A small image classifier, trained from scratch: arch convformer.
Rows from block 2 of a small image classifier, named by matrix and row number. Rows with one number within an expert belong to one neuron, the router's apart. Each number is 50 + 12 x the weight over its row's rms, rounded and kept within 0 to 99. All counts start at 0.
After each expert's rows are labels from the 100 images, of 14848, where the router gives the expert most weight on average: "responds to" is what is common among them. Only what is clearly more common there than usual is listed. The data: drawn branching plants.
# router: router (model.blocks.2.mlp.router.weight, 8x192, trained with AdamW), inputs 0-191
# up: expert up (model.blocks.2.mlp.up, 8x96x192), inputs 0-191
# down: expert down (model.blocks.2.mlp.down, 8x192x96, transposed), outputs 0-191

# expert 5
router.5:42 47 42 66 34 60 38 38 71 44 58 65 44 64 49 42 44 42 45 38 47 51 56 36 20 29 63 76 35 43 66 47 47 46 70 61 59 39 47 44 42 45 62 49 58 49 51 69 56 45 48 66 61 54 40 59 44 64 43 51 52 52 22 43 55 57 29 65 27 68 55 53 43 45 63 52 44 45 31 63 53 53 64 56 67 47 52 40 61 64 69 64 68 44 40 52 53 51 35 27 51 57 52 46 53 53 48 50 36 64 55 72 55 63 39 43 55 53 37 48 75 54 64 50 58 30 32 51 64 67 49 51 54 65 66 38 50 66 49 21 47 52 73 70 52 47 50 44 48 54 57 53 59 54 52 48 37 86 44 37 21 54 46 42 49 43 40 62 40 79 62 35 61 65 50 56 53 44 50 51 60 40 71 23 29 51 36 38 49 62 36 39
up.2:53 36 62 54 71 71 55 51 39 56 36 39 73 49 57 48 50 37 61 56 50 49 42 38 34 36 58 49 69 62 58 50 61 60 65 59 42 56 47 74 42 49 19 53 38 52 54 36 44 70 64 66 67 52 31 43 53 62 52 30 50 56 52 38 55 43 62 41 44 54 60 63 21 49 47 47 40 48 47 47 49 40 35 58 49 50 65 60 32 51 54 54 50 30 78 56 60 65 67 66 28 38 56 59 54 66 41 55 60 40 29 45 70 61 62 41 66 40 41 65 58 45 35 39 67 41 47 41 60 42 36 60 66 62 50 60 66 54 62 31 69 60 44 51 58 41 43 53 53 62 37 62 52 63 22 54 59 60 47 64 35 39 40 73 54 40 21 51 27 45 32 62 28 38 56 53 45 33 48 62 82 53 49 46 46 33 40 41 44 51 60 56
down.2:68 42 61 54 36 77 73 55 54 57 46 46 46 52 50 43 58 47 64 45 45 50 45 50 34 61 50 34 58 50 54 47 25 51 32 49 36 31 42 28 80 37 51 50 62 56 47 45 38 65 59 65 47 43 52 65 34 51 65 39 74 45 51 54 42 42 49 62 46 46 56 48 36 50 54 61 56 62 49 40 36 49 55 47 26 61 61 75 58 68 43 51 58 71 53 65 45 53 82 41 45 48 54 66 63 34 57 56 48 56 35 67 56 48 30 62 38 66 48 25 40 45 43 45 61 34 27 43 45 51 55 33 56 53 49 53 33 56 40 59 48 39 42 21 58 49 42 41 54 49 71 56 47 45 42 42 64 52 60 49 43 63 53 33 53 46 62 66 61 58 67 70 73 14 73 55 38 59 50 44 42 37 40 42 38 67 35 43 50 56 78 70
responds to: bare; two-way forks

# expert 6
router.6:62 53 69 46 39 64 51 64 58 48 49 48 58 54 37 78 70 56 32 44 47 48 44 67 38 59 58 35 61 38 47 49 63 44 48 59 53 37 57 60 55 31 61 45 71 76 63 51 43 45 36 38 52 42 27 60 21 45 45 49 41 62 59 49 30 55 33 55 42 52 34 52 44 61 43 58 50 50 48 30 67 55 55 70 60 51 39 70 49 51 43 52 22 67 42 52 73 38 51 48 36 61 66 48 30 41 34 53 56 47 58 51 46 50 55 63 41 48 60 44 56 36 49 58 52 59 57 28 42 68 40 36 43 61 64 50 58 78 72 49 56 53 62 57 37 62 33 44 31 77 75 41 44 56 46 21 40 34 53 52 56 49 25 48 54 76 49 42 57 73 46 48 49 46 48 76 65 63 51 57 41 34 42 36 43 65 58 31 44 50 37 40
up.10:22 52 54 54 62 50 53 64 32 78 54 70 24 39 39 54 65 51 62 52 53 58 52 53 38 47 44 48 65 71 40 57 33 49 38 30 50 59 56 52 55 49 47 33 49 45 58 73 54 45 54 29 65 45 27 43 68 39 67 41 41 67 56 38 55 48 68 33 66 48 86 43 39 50 52 61 70 33 45 48 48 59 47 47 43 54 52 48 53 56 55 53 45 57 61 44 37 51 39 48 46 54 50 39 61 49 62 60 36 59 55 51 50 47 73 43 60 36 39 65 51 31 40 45 52 33 72 33 48 38 60 44 28 56 47 55 51 43 35 56 56 42 32 56 41 56 51 61 48 54 54 59 49 30 58 51 66 75 47 58 66 52 36 43 67 40 48 59 73 76 46 44 45 64 39 44 49 09 58 69 61 39 60 37 61 57 66 71 74 56 33 51
down.10:52 42 67 48 64 60 45 46 39 48 46 48 59 36 53 63 18 61 43 39 27 56 46 58 46 82 52 58 45 52 49 63 51 43 63 61 55 55 51 64 51 52 64 56 54 51 40 42 68 35 43 69 29 39 68 56 38 67 57 51 49 60 30 44 37 48 41 73 56 42 65 41 46 52 49 32 64 35 47 31 62 33 47 39 79 73 62 43 64 39 35 50 36 53 37 53 43 54 56 56 33 56 41 40 64 39 79 46 50 47 48 74 39 55 59 43 47 45 44 48 70 43 40 43 59 60 44 64 41 30 58 56 37 56 47 44 17 35 33 36 41 45 36 41 72 44 42 48 59 58 48 61 33 46 32 46 43 53 50 44 39 45 70 28 71 69 53 59 52 50 32 55 48 63 50 60 47 45 45 48 51 69 66 56 50 20 35 34 42 48 54 77
responds to: bare

# expert 3
router.3:41 44 46 61 44 49 61 30 60 49 43 44 40 58 39 58 45 59 50 58 35 39 45 39 46 52 46 44 39 61 40 67 53 60 50 39 33 33 60 36 27 59 59 47 47 50 51 48 35 25 63 62 47 60 56 50 59 50 46 64 48 48 44 33 61 51 36 31 68 52 44 64 57 53 57 44 45 55 71 51 56 74 59 53 63 60 44 45 50 51 36 56 53 60 35 58 32 50 32 49 52 56 35 59 55 30 60 39 15 30 33 61 62 49 41 46 49 32 72 70 51 54 29 36 46 35 48 66 23 61 68 53 56 53 46 78 36 46 40 73 43 63 41 53 57 28 71 38 59 67 42 41 40 50 49 36 29 51 58 38 40 31 48 66 38 53 62 58 52 65 35 36 59 67 26 50 49 54 34 64 36 50 72 49 52 52 79 59 55 27 48 35
up.10:43 69 62 41 45 26 50 76 46 42 63 29 45 65 44 65 48 48 59 73 46 40 37 29 38 22 67 59 40 57 48 63 43 52 47 58 75 42 44 35 64 59 37 48 46 47 43 50 43 42 43 72 55 42 25 47 38 49 62 51 42 49 22 36 29 38 48 61 33 53 62 38 54 58 47 60 35 51 27 51 33 33 30 46 43 35 60 39 48 47 62 50 44 27 21 51 57 39 64 57 53 55 71 43 54 74 65 47 40 73 61 67 44 67 46 32 59 46 45 49 52 46 56 24 66 46 58 48 66 48 33 56 59 61 59 56 64 55 42 71 45 55 45 49 48 46 62 54 42 55 50 50 74 40 50 59 62 42 46 33 55 42 50 52 63 67 26 51 65 57 60 66 42 57 30 54 78 63 52 47 49 39 54 37 42 56 54 43 50 66 52 41
down.10:47 78 49 52 61 32 42 42 55 53 71 55 60 67 41 48 40 67 46 49 55 79 52 65 41 52 32 45 45 29 54 48 41 54 48 59 44 55 48 60 62 52 43 38 49 61 52 62 38 64 48 67 40 62 66 62 50 42 25 52 57 36 31 54 65 68 45 32 55 45 44 47 27 40 54 36 43 41 43 38 72 39 53 31 73 58 49 37 57 66 79 50 54 52 69 44 17 65 52 34 60 56 53 64 46 42 35 44 40 55 33 28 73 54 52 60 47 44 46 38 46 26 58 34 44 34 38 57 64 46 56 45 56 41 71 48 46 52 49 68 45 44 75 55 36 42 63 49 53 44 41 70 31 59 52 42 41 67 51 72 47 51 72 61 79 64 67 43 60 53 54 55 51 43 47 38 43 33 50 67 44 50 46 54 52 45 52 67 72 57 43 63
responds to: red berries; night; two-way forks; habit: spreading

# expert 7
router.7:69 45 67 48 30 38 70 61 49 37 33 75 45 53 67 45 42 60 53 48 42 56 38 60 68 51 74 62 52 50 28 70 56 44 50 60 29 65 58 51 68 34 59 78 43 44 46 47 44 35 28 51 65 40 66 67 48 56 47 35 58 38 46 46 51 46 32 53 63 43 50 61 50 55 65 42 61 64 44 49 63 33 64 70 49 50 48 40 44 54 64 41 54 46 30 46 50 51 31 64 52 58 45 49 61 42 49 55 54 56 37 68 61 66 72 52 63 63 59 76 52 43 36 26 77 26 49 40 59 43 35 58 49 35 46 50 70 41 66 43 52 46 62 40 68 59 46 54 51 62 56 50 38 52 70 49 64 28 40 55 42 49 47 47 49 40 33 52 67 42 31 62 54 67 43 62 18 32 51 39 44 41 33 48 59 48 51 38 63 61 52 25
up.2:55 40 43 44 34 63 34 55 59 62 65 78 52 56 38 53 59 55 41 70 22 59 49 51 55 38 50 76 49 59 50 54 65 59 72 56 46 52 63 52 59 45 55 60 57 41 44 54 48 72 46 53 48 51 51 59 30 50 50 35 58 33 18 78 30 42 41 54 41 71 57 47 35 53 42 42 56 67 40 56 53 53 61 47 45 55 47 43 71 60 66 54 37 45 54 30 48 35 44 62 48 81 55 37 23 59 50 32 47 59 41 48 52 56 50 61 64 29 62 49 56 26 40 36 47 42 53 58 51 60 62 43 52 43 72 55 30 51 46 28 57 43 42 41 73 52 60 56 17 50 56 47 41 80 63 57 28 57 56 38 61 56 48 56 55 77 50 48 71 47 62 46 55 48 65 71 58 68 52 55 53 42 41 53 57 37 51 43 61 70 55 39
down.2:40 50 66 48 48 38 42 41 32 42 19 79 47 50 53 42 61 36 44 39 52 28 48 52 44 23 39 50 26 41 48 41 54 45 65 43 36 55 45 54 52 51 38 67 67 65 59 49 50 61 67 54 54 51 49 68 53 53 58 53 57 34 35 53 67 37 53 61 47 45 59 35 63 62 56 54 42 81 56 75 46 52 58 56 76 60 43 50 50 37 47 71 68 25 54 61 51 49 68 48 60 52 59 39 82 56 31 49 78 35 59 39 54 46 59 40 66 50 37 44 32 59 50 42 38 47 49 39 47 64 40 61 49 69 45 59 48 53 49 57 64 38 55 37 29 42 55 71 45 67 60 29 47 56 43 31 60 31 19 38 44 67 42 56 58 64 75 38 31 54 54 55 63 45 45 49 43 46 27 47 56 43 53 43 40 53 49 46 67 37 46 54
responds to: white flowers; night

# expert 1
router.1:32 73 54 48 48 52 59 47 55 49 45 62 43 47 52 57 30 66 61 62 70 67 48 47 34 31 35 56 34 37 51 49 65 68 72 60 58 55 50 64 36 41 63 56 55 48 51 54 51 48 56 73 54 45 61 56 43 54 66 46 64 65 30 57 56 46 63 65 38 41 37 59 66 53 70 71 55 30 45 43 61 57 58 54 37 25 45 47 59 56 54 34 54 43 51 47 38 44 40 53 27 63 41 60 48 46 51 73 48 73 57 29 47 54 39 60 59 51 49 47 52 58 55 76 60 55 72 58 48 78 63 50 24 65 76 52 67 20 34 66 42 45 55 56 57 49 71 62 37 52 34 41 50 44 56 43 44 59 40 65 48 44 60 66 36 31 61 28 66 60 58 37 24 54 67 53 51 60 69 56 53 38 58 34 27 52 42 48 45 50 43 52
up.10:47 39 58 38 56 50 57 40 55 38 59 44 56 38 73 68 60 54 61 48 46 49 59 43 52 47 29 64 56 27 41 61 57 32 61 43 54 70 66 21 60 48 52 62 43 44 52 53 59 69 28 42 46 46 53 18 61 46 50 58 56 45 70 57 42 43 44 44 67 57 32 58 61 44 41 60 78 43 54 65 51 41 45 36 67 47 38 42 62 38 41 50 32 34 58 59 55 34 46 59 28 49 48 37 37 51 41 64 46 40 34 46 34 46 47 48 81 57 54 70 32 43 45 39 65 75 49 59 33 43 38 43 55 67 69 39 58 52 34 63 36 45 52 53 50 28 48 64 53 55 37 29 29 48 52 35 51 40 56 38 54 46 41 46 41 61 61 50 54 29 13 55 78 30 39 35 56 59 36 62 47 34 57 63 66 57 61 57 53 50 51 53
down.10:63 43 61 73 44 41 41 48 66 40 42 58 67 58 37 44 39 42 36 30 43 65 60 44 52 53 55 48 58 34 36 39 38 35 54 67 45 28 46 37 53 43 35 42 35 57 56 85 53 32 67 58 53 35 43 40 24 45 76 59 55 43 60 69 57 49 38 61 65 65 43 27 28 89 64 63 68 43 40 58 53 57 49 57 51 47 48 40 43 44 57 50 45 43 46 43 60 50 56 30 42 39 49 42 54 48 62 34 66 63 67 47 23 61 28 67 36 57 23 49 71 75 43 51 24 34 46 52 54 44 48 55 44 55 40 60 56 46 43 36 67 65 36 47 47 47 53 46 53 50 48 37 47 53 47 51 51 44 42 56 42 57 41 52 26 47 25 61 67 74 70 33 59 44 54 45 37 56 49 43 53 53 49 55 49 38 40 51 51 53 53 28
responds to: green leaves; night; narrow

# expert 2
router.2:43 47 38 36 35 51 64 69 53 28 37 41 54 55 54 58 53 40 66 39 70 58 39 31 47 64 54 44 60 39 66 39 35 70 42 29 70 63 53 65 36 63 26 52 32 36 47 61 59 75 47 36 42 48 64 37 37 37 51 45 42 79 42 32 45 62 46 39 50 45 60 50 52 52 50 45 50 41 64 51 47 65 47 63 58 46 45 35 48 43 48 37 52 44 50 35 35 53 52 50 51 41 51 49 78 64 33 54 48 55 42 34 67 51 63 38 40 40 53 54 41 75 73 67 28 48 47 72 55 31 52 49 29 42 42 67 62 40 29 50 61 61 53 32 74 65 41 38 46 50 54 46 63 64 35 26 62 51 34 65 55 38 59 27 55 56 61 41 46 56 59 44 51 59 65 52 66 41 66 52 69 41 70 47 48 37 32 62 44 47 41 69
up.2:68 53 58 40 47 54 34 64 37 48 40 39 55 48 49 40 48 52 47 59 34 61 56 49 49 55 44 20 70 43 61 45 71 51 55 59 62 59 42 64 49 32 30 58 55 60 66 50 52 69 54 36 45 56 36 68 36 55 47 44 59 60 43 65 25 60 42 59 26 52 16 40 44 44 61 47 46 21 58 57 63 52 36 37 54 68 36 64 44 60 48 75 28 63 51 42 53 48 71 28 41 33 75 67 60 55 49 45 50 59 56 50 60 28 49 73 52 44 63 27 41 43 52 66 33 45 58 58 45 70 47 46 47 59 77 41 49 46 51 53 48 54 42 37 76 53 40 59 53 35 65 47 44 64 29 37 34 40 58 50 50 54 34 52 46 37 52 49 44 66 44 40 69 63 70 35 75 47 51 59 48 39 54 50 57 43 47 40 48 55 61 79
down.2:22 48 46 41 40 66 61 59 42 42 44 35 61 44 59 55 59 51 60 49 47 43 65 65 55 54 27 55 54 25 51 34 42 71 63 58 51 39 60 61 45 47 27 58 68 64 29 52 24 58 60 47 38 42 49 44 53 40 52 54 53 37 53 46 48 49 58 46 57 37 42 57 50 41 42 65 51 61 54 54 60 66 44 72 58 52 50 48 37 59 50 47 47 55 37 53 58 41 40 62 55 43 54 27 42 56 45 62 44 45 49 73 75 35 53 67 75 62 49 67 29 54 67 38 30 76 55 61 33 63 75 56 45 48 85 58 55 46 48 30 51 52 40 54 50 45 40 60 49 51 64 35 45 55 32 39 79 29 56 28 53 52 23 37 55 52 53 46 39 42 38 63 32 53 51 33 56 55 44 61 53 64 56 59 57 42 67 17 44 37 32 60
responds to: pink blossoms; two-way forks; wide

# expert 4
router.4:54 50 49 46 57 58 63 39 41 59 47 43 32 54 54 37 55 41 65 34 77 51 53 64 52 44 23 55 59 56 80 47 60 67 73 45 46 47 53 36 54 57 71 62 56 58 39 50 51 64 42 44 46 29 44 57 51 46 59 61 40 53 70 48 42 55 46 59 55 49 55 57 51 46 70 71 53 39 51 52 33 66 33 43 50 60 74 50 46 55 51 52 63 32 55 40 76 32 72 42 56 31 38 37 37 59 71 54 53 68 40 48 37 27 54 42 30 62 47 38 51 39 69 38 33 56 43 54 58 68 57 44 66 51 60 44 46 29 52 70 60 20 33 40 45 54 64 58 72 54 53 55 58 36 49 58 32 75 46 61 35 45 48 76 35 50 51 27 33 43 43 49 47 61 58 50 49 68 23 51 53 69 64 45 36 53 64 42 47 58 61 64
up.2:25 50 46 39 56 46 51 61 35 70 50 55 36 64 28 36 42 57 57 49 42 53 52 61 53 38 23 60 58 58 43 85 55 53 57 49 50 50 31 38 70 61 61 54 57 48 48 42 38 46 37 47 36 45 58 47 42 58 51 46 48 42 40 59 48 61 64 35 51 53 33 47 62 48 68 36 49 47 25 53 35 46 41 70 41 65 92 44 68 53 47 52 58 36 47 50 34 37 37 61 56 66 49 52 33 60 66 53 49 70 46 31 58 56 62 38 48 41 48 55 70 44 64 41 41 31 27 35 48 48 55 55 61 38 46 29 34 39 46 59 54 32 45 34 33 67 34 50 37 39 61 67 35 34 66 57 14 57 50 59 45 64 76 66 38 66 41 57 49 51 41 32 49 55 38 59 53 45 62 55 46 49 32 45 44 65 53 54 63 48 43 65
down.2:24 78 64 54 58 35 45 46 42 56 60 54 72 61 54 47 52 42 43 50 39 53 50 56 72 49 24 34 59 51 41 55 69 48 60 50 37 55 51 29 56 57 42 61 65 50 49 44 36 54 64 76 68 27 63 61 57 29 35 36 46 56 57 44 42 45 65 64 30 37 48 47 40 60 21 50 55 64 57 35 50 23 35 42 49 74 56 43 39 51 30 61 64 35 60 49 58 60 35 62 24 51 39 58 55 55 38 52 72 45 57 39 72 56 63 72 53 62 60 50 31 50 43 59 78 67 47 52 56 40 35 25 37 50 51 40 48 51 60 38 35 68 53 41 40 34 42 55 62 51 63 46 54 56 50 52 60 57 48 37 54 56 33 58 64 68 37 45 47 56 48 55 49 46 66 48 43 74 44 47 49 71 25 46 51 58 39 39 31 45 54 48
responds to: autumn leaves; two-way forks; drooping

# expert 0
router.0:57 47 70 66 47 54 33 61 32 34 36 44 55 31 60 36 26 45 50 71 56 59 49 57 69 50 44 54 46 72 46 47 50 24 64 54 46 61 38 66 69 39 50 64 47 56 64 49 69 58 46 49 55 40 49 55 66 51 55 32 69 49 69 57 37 46 53 61 41 54 50 33 68 19 48 46 51 55 38 50 61 60 40 35 39 69 54 49 55 61 44 60 73 43 67 45 62 58 62 60 68 39 42 52 50 46 56 50 63 41 53 58 58 37 55 51 74 56 46 39 57 63 44 34 47 32 59 26 39 69 37 25 65 49 54 31 55 57 47 39 41 42 53 56 53 49 57 41 39 46 67 57 38 59 43 46 38 30 59 52 39 58 62 75 43 26 35 52 62 25 39 43 43 29 50 35 48 38 46 38 45 60 60 59 19 35 31 58 36 55 70 37
up.10:34 66 40 34 78 26 65 67 32 68 48 58 41 41 47 31 53 47 78 63 65 39 54 57 48 51 43 47 51 53 28 63 44 69 76 59 44 43 42 37 66 56 59 53 45 52 60 51 44 34 62 59 35 37 47 48 51 52 26 43 42 50 42 47 32 70 63 35 50 30 47 58 42 64 60 55 55 38 45 45 32 37 57 34 44 41 47 53 43 50 66 33 68 35 55 34 42 43 52 49 57 44 55 37 44 73 65 70 75 56 66 24 59 55 41 40 67 41 38 36 53 39 74 67 57 50 53 60 46 58 54 37 44 48 51 38 65 38 55 37 60 70 25 27 48 54 52 60 57 43 50 49 56 53 68 50 56 47 48 65 36 70 67 38 33 57 62 40 43 50 54 58 49 61 61 39 68 77 38 67 51 49 70 61 55 41 47 61 57 47 49 56
down.10:53 46 30 54 49 55 40 50 51 57 53 45 57 51 50 49 45 40 35 42 52 56 42 57 72 35 32 44 59 30 62 56 48 63 50 33 41 51 39 48 65 67 50 44 41 47 42 67 58 62 59 71 42 58 41 49 42 46 72 13 60 43 66 39 48 58 41 53 61 41 57 69 32 53 45 72 54 57 38 72 43 66 37 37 66 57 59 28 41 47 54 42 73 44 43 65 74 35 62 49 46 53 53 31 29 42 36 54 38 34 60 22 66 55 48 44 35 44 66 49 63 63 78 30 37 72 44 61 51 53 53 65 56 39 62 45 41 40 41 40 61 45 37 41 52 37 35 44 45 46 56 44 61 50 49 56 50 41 38 42 37 52 51 35 39 62 72 35 41 23 48 51 26 51 62 54 60 55 57 42 31 57 10 56 48 56 44 61 64 47 49 49
responds to: two-way forks; green leaves; wide